From a checkpoint of a small contrastive audio-text model: encoder layers 14.
Rows from block 3 of the text encoder, named by matrix and row number. Rows with one number belong to one attention dimension. Each number is 500 + 25 x the weight over its row's rms, rounded and kept within 0 to 999. All counts start at 0. Numbers have three digits each. After the name is the row's rms in percent of the matrix's.
# q: attention query, key and value (stacked) (text_encoder.blocks.3.attn.qkv.weight, 768x256, the q third), inputs 172-255
# k: attention query, key and value (stacked) (text_encoder.blocks.3.attn.qkv.weight, 768x256, the k third), inputs 172-255
q.151 093:485477514515514532508493511471497484532520458533466503449488483438512454492481523521531490469492463480517484527465488460463449500499498534505445548465485493534503488500510482482550506511496484533523495504480493515514492487554508480477466495492538530507
k.151 084:487528486475491476468500463523490510452524509513475515536513509564470470518506472494525471532479515500450516527484520574472533487477529484513528489507479493483500498520509516519492468473527504483527532525491482484518494506515496499548486510512464484527
q.152 069:525469512497545470517510492444467508567551480524502516474492519536474464493514542513531503478501512501503507515478523494447465472501463503494451525465507496505543506496501480524505500505498486541508497473478515493528485501524529504487487478524516498528
k.152 088:431513473494488479497510488529497477458476532510486538502482464458500501492515499511465508485483540475483454556513481533518514491488542506517541478491494499489496477520441512482546510499470527501512529518548459512531477468500457521517493506513484500536
q.153 100:525496514525534541517519512475513477544522468517462520504481472480481475532511492499501510484462479528533467524479515487467493492500513517552487516442503495544494490463552457474520515523527497528535516500498515498518485475528515497480491503474534510507
k.153 108:473489430485497464516489489486485490495524519503510514465488523512460466427506543514486499467514538493486501527475512546444490473474473508508521508488506509478493483506431514493527462479475498502509482491529458551535507493503476484518522492493486471499
q.154 064:508490500509470563495511515477527473515512501524488535522500478460495500516534496496455502479489489532544442497510524486502522495519523531597510503477500501526495495498553444456501479484533491506537502488530484500502483478525512489471518508474561509517
k.154 078:513500464489507505536472486498493518534539514450525503470511532511485478421468492500487518481536522478484526490470535520464492516505433521480479525495513527494502512492486522495488499480501464512524477452469476522526519499495497498531522481503490472464
q.155 073:505497521509502471511523542447472500506502515528500518534474515514463494518509505542474526508485519528553506539489500501502468482502497477471537470474459466536503467468551494491524533514520494516530513522490482493500524506491492488487484480463474504511
k.155 061:479472483504517510498479448514505502457507524515548490493491502510504530467491542468500494475513498462531499512458495513463510556451488511500473521497524520476474495488467476501517514468508561495489480475473466508515508483536491491549542504515501482531
q.156 069:505489521510532527521497483490483480528529466507468486469485473465489455560530495515525517492455461495499480518481502439467472509494501521515453554461508493518479507473512506507528528546534490476522510499492496484533484467510506495496474496494547512507
k.156 064:527502442516497443465483496507463490483537515505480512479510516522481448456500552486513465512508532555468499532498485577454513438475491500508534481495487527484490445520436514515520476492496470501497508498540517530518491496499494514505506499488473476504
q.157 106:511489500476476464492515485505499530502482549491535495525521535565482541493506494504462488516538544486481527489535513531528520483511475480489534461549505503461530499518481516510475498470493504501477496491515487479476501509446489529520516500523462452500
k.157 095:484490562523520535525502514527507490493461484465515513482476473445534528529493486511486524492512468501543470496532484427546488556528514497485467516506509498517496520461530486482515559512505507497505510514488534459481486483513493509481497493516523525507
q.158 065:519452533472537460506518496444485512583535517524509497503495530553435485532542541520516518493531516506496506527501533482471487472511467495508484509446486494509529482467535514510507535500522479516528510501506485458548479471454517534484477455524501468531
k.158 081:462458460515509472511484486538486486449484498472509525451478485455486464465516537521505482480520507494507463546508478519513483520469536499489506492473501511494466482495420485496543536517478521492500519521554511510508501483537453511497507493490503493527
q.159 068:473537493531484528504457477525501496439472473495487471500503467441561515508453455503511476519481479477510491497493454495543509543501544490476511487522521504480444506526503507487511477531497523479492496498497488540460535528519470469518502532473477502488
k.159 086:549527545490517504462515532479490508529531493532490479527503531535509521531480500459513493535475493543498538440493502495453512484516454487514487502531503496494512515521545518510477488462500485495487487475464529490483487505488554491504469505504497517503
q.160 104:519504499543491526534497514531547485476508461474477512562487498516509508576428511489529509529505504508510473475513486501495538491547515522470519477474516527508464484528515455504454493542476464550508529477519486481515480470541531512495513494491476495480
k.160 084:537499504502500482435530496485496515505480490590484489497509542516484477506470465471506440508479501486476523539479495517512507462480512512509527493513477487496498516561475505508465466486488510495462458504502523539489477508485511507515503489504494484514
q.161 059:476505477499497572473522497492484457495471460473474498511479478468512498527504527520490477526506510458497484509477506528546494486502494495464532511476493499524490483550477478458463448546471490541493533483541532468480510483512536504517470501504504475470
k.161 092:515506532484516526500480481485506525531538502474511481526545517528507514505496491487514536503503498503512553486472560509473510544485501468504490535512530514504516526456562477500478530476538496511528484454457512468510499515484538482545541498486539494482
q.162 081:482508456463501516467568526461465495507489479515479503506506465506500488516565539489523468486500485495486514545527509509464494451468526501548509548503453488502512513473496511516528505502466524492508510498562482430507470491460490523522483485501504487526
k.162 096:485509493489536492556480490564521472444518502481477543518509492507487476478457472493493567499485531499488525515486482526480464527524507453490485520492513520499493528484479498502534535478490540523493506459454502495541524490497450517568507516525518496473
q.163 087:521520506490503532473524507454497533497481495518507441523528489498523493502488467493460493472505488514489499523494551493497480553469550511475528508513498504512477483451530463481459472507493483535514465519468478532467502509490487503515512513427490485494
k.163 103:506487483512529482557461518555473483486487447487486543510463530507515482458475502484498492523520501495516502502496471501508475486539446483486459515498495494466475526491499537505499533531474516489454503478519505476517546503506498522528519486516527514473
q.164 106:500452512517501481499498514485467506509512535520505554482485498501494463449527498503460521505538515539540469520487460492517474534493476527507478499520500473509473508527499528468495519504538473451548471526485463514515467479526519482481495486531513467528
k.164 091:531519488493508490480467513494515523550526497529469455516529500534503521498523458475519434507494461489463528483496544493523518483478514518516508552504517465464491520452556470516502465520529521499472489486522513473458482516510491486463513511448521526473
q.165 134:491500512488496509493506530509561463530489475512497504481505468468489480560486487489530484493467508538521497482550522510495516485498497506514486472517472511526488475489523496533514483501487522513498499487504546510522495523507465539474524516466511513533
k.165 118:517520549525502513481533511510496507451461516519505497513512515507551551530468474506490519543504529503532492486490466478503486507506468500529495459527499524477507500548485534505477515501461480484464500492507501510482495489444527488528496493535476525531
q.166 126:504531523511522535518520490494545466498519484503485474490515456483526495548519473479503490473474487518488473481499487482453510503492532527536475529490489502516490504461500492496530505514475488496479491489503487472525458476519465539453497509466538516500
k.166 110:455459474483510496505509466518491471450502483474513526482513499503485480499480531511520517497494526483523531544454479552464503491488504459534525460494516542501524505542439476515502531463503504508545496505498500516554495512480500484589511509522505467544
q.167 108:491449542485522467499522513446516479525528509546495496461486476494471439528511512535506513471490528538542490517473468487464448478490455522498462507505473484540493489514528503514550494513515498518536487525445508527557457493526505506445490510488512517548
k.167 093:463502525493520504494513452558491479426461474462531513506503461463545538543487499508546488519494531477507508502511493516530517515470550460498529462504495542502515493524443499493477561495474523485516522526527527470505478522470486493588514486505495513548
q.168 093:499551499520498524506533540477529490484496517501495477491490462466488492489521476531490530486456509523540461492459477472499460508481517515507502505492485487557466493462537494473546502519495499465549485553477487529511483475510491477442490509456505553513
k.168 100:522470518498521494476460467530489500484552496469540496499522521543507492478475524448545481518511505506513557483478485521475511523482483458478479500493529524482503512501501497516494536465559490521498512466449506489520511539503495489561523492513533494498
q.169 204:479516452471460488469493503545499500468456508476520481517505526519496555463471495503514465518501520470485548490509509519538520478479507459479550457540485494490509498512450515499484480498468528509478507491516507497445552536467486489532516517494453503482
k.169 142:529531573509511522489494516497509514523506499505500496534487474498515524543497458490490518505488472498512482473523505446521498531525515527479470520511495467524496526473620491499487496500554499485489502507455497460482487497539526508458475493512511527495
q.170 077:474486518510474527482523503468548502472503538504492479487502481492510511554517489544464550510483526497528471467488463496527492518521498507507514497558509495531489493552539515493490497518516492480533496523487475509530482495507527478487497501461502496527
k.170 090:559496530514521509501502512523474502508512472456521484483509518497533514490467504458543490527516472547519524459530509492491490508524462495476451490498523523507501495482510517503470542476484468502493512470481561488476505523471511514500519489512516526480
q.171 088:479515476480499480478475518524493500474467501500498469455492521487529488435440486511528472523506527488498535489466462525534459506479491485439491485518474493491485488519447516503509473509448510509474494515451532530462535524491489490499487512505440513512
k.171 098:510519558484507521469529492510524511494482494539506475564513474523514548569507451479518503516470480468507516500487501460540516512497536491514510498521503474520519526504576487505477489474536534486479504511476487449478492511492523485513483504517516512519
q.172 099:509470528510522488504502512437491498562547484532487524482470498498478437512522542532509532480495495513529481526481485496468460497527481524493457540446496492525506498482551479500524525500519474519534504511477500506541474485547518497472482458495533511519
k.172 088:456497443485497484497511454517496499456493520498532524497500496478494500464511534485506470491510534477480481552502494566499502504466519507512523478484492526472499477527399501490517490502466540495503505507542467529522493488496453502540534504499484485524
q.173 071:519514497475513500481528494530517497486479562481517504521510521550464536514506490480478527544497547518476513461553527517511532484486466466504548441542514516481490500521466513534474496512519517481496494500507519511517484479441498544502505509486467493496
k.173 072:503435472511511491538477506503503480504483465476523470463479470483510474484524514536527513467530445510570515518507491435529464509515522489478491497477510499529494492433505481510510533509516479505508508525522518504459507517497488480462531491481535489484
q.174 079:509470485480495480514520460506490524484477540484519487491539529554490525484490478463477484504530537477457527491508499500515524485499471480491516461528499508455526504517447543538478495491476514501462494472500498484499510508424484538535511489565473461496
k.174 085:503496568525505519523480531512500477500476485481462521477475472466512520549526466542482492506489473505515464512514470422542492530510514499503516493495492485512493513464532502488512526538531481493492527527516549463482501496515514511446468507487532529510
q.175 068:501494485484545448521497449516481531495496490470500484482512508543513500511471478475547506512504509474471555503483501523491490512490507455439468525505521505469534502497478540538478505523465511531453515484465522489507540516497474505551492479549464465489
k.175 100:471522501513487486463523530491499486478455497522479522507469479444503509544525507515482485509485508526502448519544475489517490450518528517519533458498480488494487471526479519486514493511475530498474517530564521498465485485501485513459470506503465519553
q.176 069:504542489531511479505472529524498498446476475487463454462500483470518493482435479513551496516446525512498530508449443474505473519474534450451495482495477472507480514508463526527528488551463516504475518508467504542496543524522471476498480513506462534510
k.176 079:522518532483478510440507496475502500500513509560505453547494479523526550573525467500525461517474488480493518482482514486507490458472488523530535505510505485502482481508538488515471445476529534476463491513509497479473480540491532483480479534485502520518
q.177 066:493507512507438532487527535471496504475493537506500502491493499497514506433527515529442513477508512522510480484463469537504484508499519501523551478540477482521495512528503502474487481454485483476537469526508474549456493486477528468469520499483512490507
k.177 075:515504531494515532527486485529506519517505494477532484526510521528511535503485440470512520495525472475507542489470537464527505560506476505463437532504524513497526511480568486507470528485539487517487512466450501467485530507500485495531507496509524488466
q.178 064:494545500517508521498446523510480464467508474502472485470488480437536485488458519528525510532457478529521504503466458490473484525487537478472496479497479484532452503507507496494532519538504495480508511504476515531484535532536504477507481521446490562523
k.178 081:551507486493497489463501499449511513513524512547482433540538516571495502543504474495528460509495465512497543479460533509484505474496473522526496502515500499506513488513537499539468437471506499498493469476501511502477486517472557482496514527486503478474
q.179 084:516467527480520454508502533428469506553526507541514540505481531528435461484525531533496505472512515532530503547482510505484456467501492512486492485455459455531534482469527501506513528495493483513538489520485511515513493491511516506465493465498498493514
k.179 091:453482475484506505492479446526509508455497513510535501505513496490504514485500530480484492478499523443508518539473484519510519548451522501500495513491511511478490499514451480496529510495505573499499496493500463496527484501523479518552533500498502487529
q.180 115:495515489479458489479506487542515514442492535478531486509521519523518532491493491485482501523531536485461521469541493512519539511507499484473530457557508519465503508542454536521469490491498506477471478487508484494490507515459489531523521503510475492494
k.180 109:529504564514505532508498523520513506528477469481492474502503465474532531544490455513517509516488455506529487466530498434548500524530507506491477504510483483528500512473587499503479529533534472496488517516461541463466505513501521506471480503502516541484
q.181 089:497447527504510526504517500456502500561526492537498508489484494478460462544547549525509505474501480483527470528501526457457480476507467544517465544460506489540495495506534488494533532503531495496553495501516486485538440466515540502457484473481548508510
k.181 085:483475461497509466520480468529492516467518503464508528479504502507492455450490534491520503496517526531476524503516491580473516511475539454473502491484501525486494476495435496502509521489505493506539519510493509517527508506507464504551528492516491472497
q.182 124:514469523519537516510502499461489486561529472527473521472471487471483440525518532507521510481486463508527468539486507473457460496495486525507458538436502491540490501486532479490537512509528491513539504510497506494538466471533528492476471481498536516505
k.182 107:467485426484495470503491472499498495475520508505499515482495522520474467459506547497503486489505538509477519524478497571463510472473511465510526491483491521472503477509404497511526484488475505505511493499528485545535505508497477493535528510483482467508
q.183 067:491554477513466531508475494516514529434482518468509478512520493478543529479516488477474492502514483497476479466518489493536531538499531499518529481538532534477467526498486510489473476489521499450485478502537487512448502513480487494499543533483521514488
k.183 080:559506537502484498496506533476509522559529490490501449498516538534497501495473487469521491530520463534490550452482522494495489488537449509475452530505527500518498518485550497512459517523510445506489479465458541481493519512482527503485490498502517511438
q.184 117:515473537513543524512508487462499486561531488522485520503477475487472465553538517509505518489487481526529468527502532478463497493502497518533480529444503494536491493482550480490519531519557501503537512504513495482545459467515522506482484484490542502514
k.184 115:479475428497502460511481491508492488484522507487504512461495527502479449434506557504495487481518527516485505518480486565446499481482486480499519487481501519471489474511405514502529501503470492518508495496527492557525516498503480506528518495485485474499
q.185 090:498501471475461488504495487542504520456475527482521478492530510519545533463470482480478489511520523460466521463510476521533525512504502484503507474561513518460511516533436528500471476470460498486444494478511492508476527509461477515516521512535483478482
k.185 082:524519575508503546502510526501511500525477489488487494526505498494506529561498434525498505533503469511510492487528513433555499528533498517493496508513514487520508520475578492483472515517524486496507502501479543444471495509490516504459478505495510532478
q.186 048:483526491529524465515459468526493498439495444487475466462496485484530490512470500513550499471462476492478511537473467484510501530487543474425486520463512482487476499487478532512517520542467503492449521497498523538499517527522475460524509488523486499485
k.186 062:515543535494482483426520510454510516502505513537487483541518490489515527543494512466510471542446506523477473472510486521481501446495500502510527486520479491479497490555502515510495453508487515488464486508504534491485485503482528511471475516482497524549
q.187 078:471538490485476508474491483518506512449469526497506468494519507496538526473479473496497478526513508465489512447507477524548499521497509492464527481554512518478487502527469505515475472507464509495482489509471498530457532531482481489508522524496438494474
k.187 074:545511560500522513484513508511480527529477484520512483551493474520525533549499456475526516524488476508523511471517498448553495518522504502469475498523512480517518517496572507512469534481528499494473519503472520452472494516505524512512468466535516514505
q.188 054:513566468510488520507478511550515488443472500470496489507504487486518537459440467465477513554479539512491530483493479551498536513501545428500538446520508501489494503507480501469480484508491510512466517482466509510480563513455467500546477534525482516502
k.188 071:511506487510486528498488529439506485537489497539481457500470505512495519520532448547477477483491458470521488518485520437516478481522453563533507523498495467518492489505563510507479434503510495490478476486523486508461504512489537473444489520467507504454
q.189 105:487487485459474468481489493525516525469473529488527478488519534525511522459470499492493483515539529471477536475509483534526505499503475497455505477558489504459514497525450531510482475475459505502459487485499494505476509509468486517519517492541453479484
k.189 100:501504573514505538508519511508517504509469473492489494530489464487516534568509457514510507518485462499523498500534502434567502538516539497495485500503494473529507529467568485499487523515517513483501514530492528450476483502499509505474484499503525532506
q.190 087:474506486538502508497480522495513479476491442508464473476478464432538476496450495517540477461453461486514480512460443467509473519510526527478468539470486491514465487501511489477531471533469489512501497519475515552495516514567493456502494488486506525491
k.190 133:533544536483480498445513492494500532491524514553494482556532530560504511533497479434519492550475527502445533477477498545483521466495488483508523488532497493475505509548512501524463463467518495490463488503461487494507488527479534504527481497503484517514
q.191 080:490476520507517507504492505477487501520507477532466472448502480445507451519464523533546492491488468478500491523473476441472453500494484523463445551461491484529482489494496509515556514545493494491524492509477484510530489494530518474486468503483505525515
k.191 076:513484504487505464449494479514490508459525490520485505522503493562494484531512512488555464533486496541479530504489494544471529475475553447510542477482496495491481514488496478533502487471539504486517523541488532492505483521518518495541503515488503502545
q.192 164:492490460463456472491488492527485508442534517487528501524487537525490506475518496504474491502526494483474505496479514562529528483509492508549507496525531515480495489504453512462484501449508482475482513482546468489500492508454478509519517513532532470517
k.192 133:459527481509479490496530515491502511473538541513517502537486505491547505477527459501441504494500504486504479477577494492488485485526454533480500493540477542461448466522502508481495505521490473534502465446496470480484511477495494506487485525478452504489
q.193 101:517515515513544513463465527494524481515519489493490509502476507509469476506497481562446543501464518497525508491493543509493489543502516484508491481496524455551542544499538481463473482501550529525518514476455524510536526523525501477492499484481535525523
k.193 123:487505490523490505505494528510503497501489495476485491509503509522505486484478495500492481544525495522519493504542441536530494515540487499443427518512505493482489504517516503521533533537482532513545480525439534482527507517524478518503473519504484540503
q.194 086:516502483494479513510514523511513509504528529493545522531480494501513523477551447515482531518542558526496484518514515499544457521508453542476504501498511529505483491509529507462464506476509464499518472494498475501518470491474513479472467476472489514504
k.194 082:497506511498512504509445470501475492542524530512485494471523509494482477444460508459489487487511491506498512524473527508496514524498503499467478508452453547503502451481484544442515532469518481466492453489475476559508487514492508527556480488536522457482
q.195 108:497476519452492497469490519513495519517531567532566538478488533533484490455552488504493484495574536496493503485505470478514466521477457556515509537535544519502517480518488501501483507434528465484514460484492479493509448489499488499492460463469496494526
k.195 105:474478489501508483517497448550465486478487488509509550507517472479512532542525458476486501485478468473519511540511531483492503497471513498531537461486514521494495451485516457508483490456551508493492555537543474469452521484509490472511505514531473476514
q.196 079:528525501471518514459493493523545500517499488519534518522493497516471505538505471470465499476526479541496511509509535543515502530471526548495519486495540472550513480485533425481484482480525513503530521507509508510521467483524482533470531479461490511508
k.196 096:512479490530526501513536537517471490485451465498494513481498506458498533511484496514494502508463521497532478512478463470482493490495448510530470526473464505457471483493472530505516492528469535476456537507490537533500526459488463496527487485520465527542
q.197 115:498502458507493481467509492510473519464504486488500473518492531504517520478480516512496506529512499501462506447532499514499496467499521449486524473530544479489490527475459516486505532542476488521488518490530499476483528494471505493517537521503468523445
k.197 119:488500537457473472485491493518561472479510555478478465544477468516476496502483477458465496481487506494477472463472456505499535503515492522498505513536502510517561511524490534479460513500533480496450467473467500469535501499510521476465464520549564460493
q.198 109:530491532511532531545494496482526478521522462474489515482474472471490500546467484499510512506487512504530464524454495504466486517501475531472481495461500492515490472478537478489508519524487479530519508487477501478548504472523517511490491508478505504506
k.198 143:472531506502499539466487484473531515515464472479501479508518531511510531535505503542527501542481507533469567452522479522481484498507526414464559479529503473482537508514504502539526495541473501535513504497476552501493533540484484515534505502454487528486
q.199 079:467484476503451471456473481500496532499495563546495490495515527542471486455511532486499496511511487492505518553495485534498533502480510495516505552524513495478492504538466499538532498463521548456507491520493470512488472503502500513508494499562496464539
k.199 127:519475492553509499514524535500422474500508505502512506460507510467515480478507520519506492497521488507563438562532516476522506509521466548523471467450488518519465484509509520474494500463512486484547496535544460539482467473505498511479528464494468545525
q.200 072:511513482484481494500474481499536524474530533503516506493497520472479488470482462507447537476494503484500472524453508532500488505498507532490461539456527476522525510490508473449529494468514490528510518493469466532532499477483474514495498516535530488505
k.200 087:503514512526486514473469529453464510580488499494506454505523535515522522498490507543498463504537469491513514482531488488505508517534490514467482487504473492506527482528531535498507489525510439530554472472492504522475487510516531485508514457471510559483
q.201 099:516521460483519498512506501505469488488456437460501484494478504489508527499516468501476471482500478501468522431467519490510504479492517452500529442469483471489524537477477525462465475518446485514475499496530509509462545486480531451511543514470501512445
k.201 115:482498527455473480493478495513544552509525516537491502523497485531489470489485509476497500505512534499489526473467486528496495531478530509476475567562532507493496491480502477534508522503502511509495479490459501458522518547521505499510451533498517436518
q.202 125:445508453491487504459516461515500511459453485509479476519509485512501533490494525494512482506473506477493552483509504521491529489461525425497551502531517532466511507512465507528493488517478569500468516527508514507460538523506511458581525520520446485506
k.202 132:525471498535518488516521517486453464491533517509505484464503498472529466483499512496507504504513488531557437555508523468522504496521471560512441471432486514521463492490511513479509516477510487458533489518529464534514440459501502513459517463499482531502
q.203 084:527484506498513497518537527503511475492544484476512514494477459482532485521523469521466509485535485529502448506530534491505507496502455574520457492485477531489476498464525489479483520473523435476508477510528513469533459473480495517436497510498536516498
k.203 088:477527521462492487487457500504552568521488499512491509517509522546501509502485501504473507523515561486471582440475504514464488505463509464480541506593508502456531467509481475524493493496508504543481484473478502464489551576517500492507465535481492450495
q.204 085:514494491544504516459504513538497480531466474498474517466495488494508487525496521489529503536492483523504508494532484519470532478470509479523515466530474518517465522496507481527512510514510566495498520506522544487490494498514489531494515511493483528479
k.204 074:495510475525553483547559466494496486480501490511515515490486480452527496530495489469503539516466496534521495525529525492463466450481522507505529446470474509481476481485483506481519507468471515506489524487530486508492515472448492516502500518502461509458
q.205 076:523492501533499517507499514508518460532480503474501515477487501470475507506501446517499555463473487494517480500481501493489475503494533473502458515477499489558512513476557482478528528472505520510503518520454543534524518448489465483502499490513544524494
k.205 103:515529510517485532491483516460493544566485485538508491506518515481543523510469504529496496530508526470512529491498542477476459501483503519478531484540488486489518488499532465498496455525516451552539498468488487508453532523504535458479506481447448517466
q.206 078:523507497486493508532468501514497472473506524463508490466498520485511492482500447488465484466528478497474459487460517483532501526496521538517496487444520493530502516482488499442470481455492442498521474499525467543515476462479486474459498502487545504467
k.206 086:487487542479486507491448527493494565526496511522517512542537521537528479492487510513500486522560518456506530484491463487514470541488491504478503531573540482480514490514501486543503503482524479531537459511479460458473507566534502501497485497474471502524
q.207 118:453537457491492514465501463502503511479445493501499490507514510491471549464503491500492489488471514468491551487466495516497493518476553425491547511504519488487549508507479502488512457505463547513493510511480499537466550519504500457562510507497473472494
k.207 108:539477520551508512516499529474447468506519510497498480476499500472522472483489508516515493508508478507563430552510504453541508510535457554501435483438496502526481503499521511485503512490531479472547490512497484535501442461506494505460519453502491553508
q.208 086:474494501496499494481499484483519536489470502512492489500499505470456529487487487533499535465443513468514498511469516496516473511502506464500476550465523484506545508482535503491520487509496533531495534533453529539490539498497471440536508490522495502520
k.208 068:524509497518515523492492529447490523544476486501515457487485534529541514507502477547504497495508497502516522505505496461539462525507460508489462479522485469498529515488531489502515458531510465500537514466471508532509504509526530488447500459430475541458
q.209 078:461477471469496491478551482505498555456520505536483485517506456521522495486506537514474494504510539495509506514526531511489512498473458506524499534561498558450498504509471531503483491528502518492452467506515519482499488517485520464559506524523485475548
k.209 074:519503493528536450507512499495486488495532540468527482478484510517506505475517501492484495471521491576507493499511494511519515510506469520484448467487471512509498459507487551470495544471502475469523476486482530539540468506504494510480486471486520499488
q.210 088:511506498496508513519465510489489427480510474495516493487452517473525476496517461526440482480520464518486490486459477498489500488501543518514490456447486462530508530470505456473535481497492477477506520506520493500520498476513478537428503514477528516469
k.210 106:517487494485528502492515519512481556485490458534500526534493489516466512544522530488505519497504541473466521510468487516467492474474514476536528518520523514465500502480490492524479506486508544496462509544491531509493516491492503486542493487528498497540
q.211 062:493499508519522500499487526453506484513506456528475486508478517485519463541480551541518498540483487519525509464501475517456527474524534485505476453484469468473480493473515476518546530544484498504511532501499536472490526520538505562450507519488481529509
k.211 073:491503492495531510506534489523514484440473497493478508521493465508464512546525485486513524468465519514463511473491474527469491476478543440551555506498507492491500556490493484511498488489477555492428539524499537491500541463486484504523506532533503495507
q.212 092:458512473495492496462496479505495535488456491517491492517495506529499530489487537483537484531489518479503544484489474525493513499489507443486561512535536500474504471517476511532504469535486542511489506506502501519452538543515523487589507506502437474504
k.212 112:508463481524519503514517497498447443489523504483493493451504489469488465479511517505525495472487450524550425559521515471523516498524467535508435484417480503538478503493520531484523524491498491456518500519530482540526450436517494518475533468509501537505
q.213 096:464547472498504517468476485508481481480444467501492497511504515518496518493500538485524484529474486498488549452505464529479520483486547412471554473511505469484499522520479497547517470542479550500489510507503499501454549528525526506546521529492447490478
k.213 116:521466473530515504514546504492465462474532474504483504482492470449488479502512519485522505487471475501540426566510525490516514480525495529528476493417494518525457514490508509480503519488505515450499522540541483533515449426483517502502534472535503524514
q.214 086:535485530515519506537496524484489460502537499482508497466483495461525461494500464533462508478513496514508461511486523479505486508511495556522429489453477479531517521468523480461516517488510461490517502485503510489542471459477474520422493497483552537493
k.214 105:484531514474508498480484506504537562514475493510511513539492525546493525527502482504482502508511554477449588450468468527472470496456531452502551517570522494462525503498484479518485485491496526537462496499462535488484552543493499481532467536497494479507
q.215 085:505508496473486477505447489527480483483498520481507497525505507536505494499526504444499437518534480494480518498493471506526535496519498502508560473481498518468484495530450512531460486464509475479475465482548455498474467523515533509497505514503503463469
k.215 097:512489503482488501508489494514448483497549506497504508478520491464482440473512555493550488520529465493510440561524518495511517511514491537480464520449527527529463486487490511506514552505519515466545476533539462503510448483504489537529512486511506505541
q.216 082:447514451482497504466495474511480511479445487499490490515502495510484553499517521486495478493493504473496547496501479532499518484474522425495566501523515501468526509527475516527491471518492548503457513513524516510453533524513524455576522517509464475486
k.216 090:528465486535502494508517518490443480502532500500503492476503505471510463481507531509526501508512473525549427565524530481529506502530461559501445484432499521520468487494513513482506536484514484461547488514529468540514443469500502512474515461488497524498
q.217 079:518509498511485520536481491492504464514488522481536507475484514461467514479488433514501526450511473470518488492445490489522434516501548507463482505462535457549520496475521492457532509490496473509542520534442483531501535464502461484479478485511508519499
k.217 083:508490507495480523493472541465508537530441490504494490531527515526511515529490488526495497489510526448491521502466496463515459505487490509529537505540509459497551544479543465517490431503512499520481506495487485493488530521504496461472519462487484522502
q.218 059:478489500461487462512468466510488551471505534508510502532526493505488515474530504475484490484507513472487489531490509482559502511503471483505507536496514535461520470534470531510460492487527519504486476504504473499486509532498502444550501487516495440522
k.218 068:525500489497482501476469506482476502530515525484514487486514533496494476449491509505518470513534467526514461524525518482529507531527470551472424500475508502532495485513496513492519498508513476496556473491504494516512452516528486530488490467472520504500
q.219 102:534473531488499470544516521509504508515557537490512511496506488488511471501511476497494502484527502510498441530506528462533492510503446596527460520483483534512481476492503511470467522459522448478516469480507474491543444488473479496458477483498549493521
k.219 107:483537526462483493474446489512539526518477537497514498515521520540490517483489476506489473510532502495469551440495482516489497537488512476477520517569517487492533498518482492519497490507505494538498465466463510457476534580518474501502463536473507461515
q.220 105:461516471514497522455511480501492516511436472521483503504510510513490533502497548505547517525469517492504554485508493538470499477471525402486525511542514492486497512522496510527518487541474582526480522503493535506457546523515516491579520519504451494511
k.220 099:516481480549523497524548488489476430481522511481503483463489469439515493485505486502491524479459464534559433550518526476520507488522490536507475456417458509530473502493515520453502500490495482473510517498528490541508480430488494496462521485514504539467
q.221 066:493546487476497537495465489532461470487479491480503519546532515502471514512547493476492457513485487477490521510483525540502504527485537444489527514454513495473475483526495468501513502482492527530493475511508477506477524520525506489527515547462510477490
k.221 070:522464506528462493499497515497456474477502483513472486510502496472530467483505545500512480511505474501512437538512509513525546492552475533496460481437507536515462499521489508487471512506524511473510494546539501535492460471500508491505532470537515527538
q.222 081:475513477494489511485460468535473503496444502473501510507519506528465539480517510449510468497478496480479558478491470517505538487483522423490566481500516497496523521530461527544486484503488541510461498497533497517453534511509523465551531501513481475477
k.222 096:532479493519481505509514511484450488505548505516512493480508500456508453477509535503533498524510473511543414577535542482517502503527468565491460495433507521534453479484518500479505511492524469472567487508538472530498438459491505509483515470488487527510
q.223 112:461513465502491512467514471488524508489447487500508493509492514473466529487491491522512530485460522470518518495479499511502474505495531444467518523505526481511523490500510487486535471525479556522515528519457518536469570507509487469554498494491450500511
k.223 090:527477479543529507522510522460464481521465495497501465473490505496519510505492484523497512473483487516556485534478511446535468500506476524508454468445477476507511528486537509487512467501495497476494525500499518543525480463507515472453536444498498551472
q.224 101:477472460482507490474500516536498464513476522466509513506457504535511494482520464503502444507555526479499490499484510518523466499484516500524512521501531508521493463510489499448486485472490501550531505492523504477503487517520476497531453521482459470473
k.224 124:500498475488468486460494525474495534514486513507527462523519504523494503510541519516518485483515492462494518526471505460514470477520459537514496513554516474526524521540541502513483464521540505553496448461535476498493478551505508480464548448474537510481
q.225 118:544517502519514520516492471452516494508502477510505466455504498503517499521478531516526519510468501504513509464456464509477505503513509482461507457487514477510523511511511459553501462557523491485524523537462516554502516520529526480478506504507483551467
k.225 136:480539461510507530482546514519493504495484487503510512524489461456503532464510490503486525466447516450531474541521528470465469491493501520503480538487452511520450498474532499482518496517498535512500496511496474502492523462505517501536482500532495523500
q.226 085:495519486477520498537467480529509490531520511496513541508488499484494478492512445510497505540489528521529484536501520504562485528492487539493476490460525533506508445474501477466489536481534505524519504501473508476495526528480447484505462509498487494515
k.226 070:473521499480516486463528511501521490454500516487488512589494492529491522541508462466460503503493469484490494478508480517549493508554497508520515506535497492507500504535554510476477506482545516493513455528492489460552490507535529513490488499534533503447
q.227 085:478511494519503478488491473533524475509479471489492492505490507521478528528496485472510487511470473504502519442485464531503529469491543481494549478510549465517536495517485484521513505520500516502528531515530506479507511499544503473497503530497458500438
k.227 113:547489472513507495522526506508468497504481457496482486464456480480498493485502544497519507499483509473502478514498514495497510500515491496503468500465481524521493501498501500511483461522492527481489516523523493537460515457486528482507519501538482516506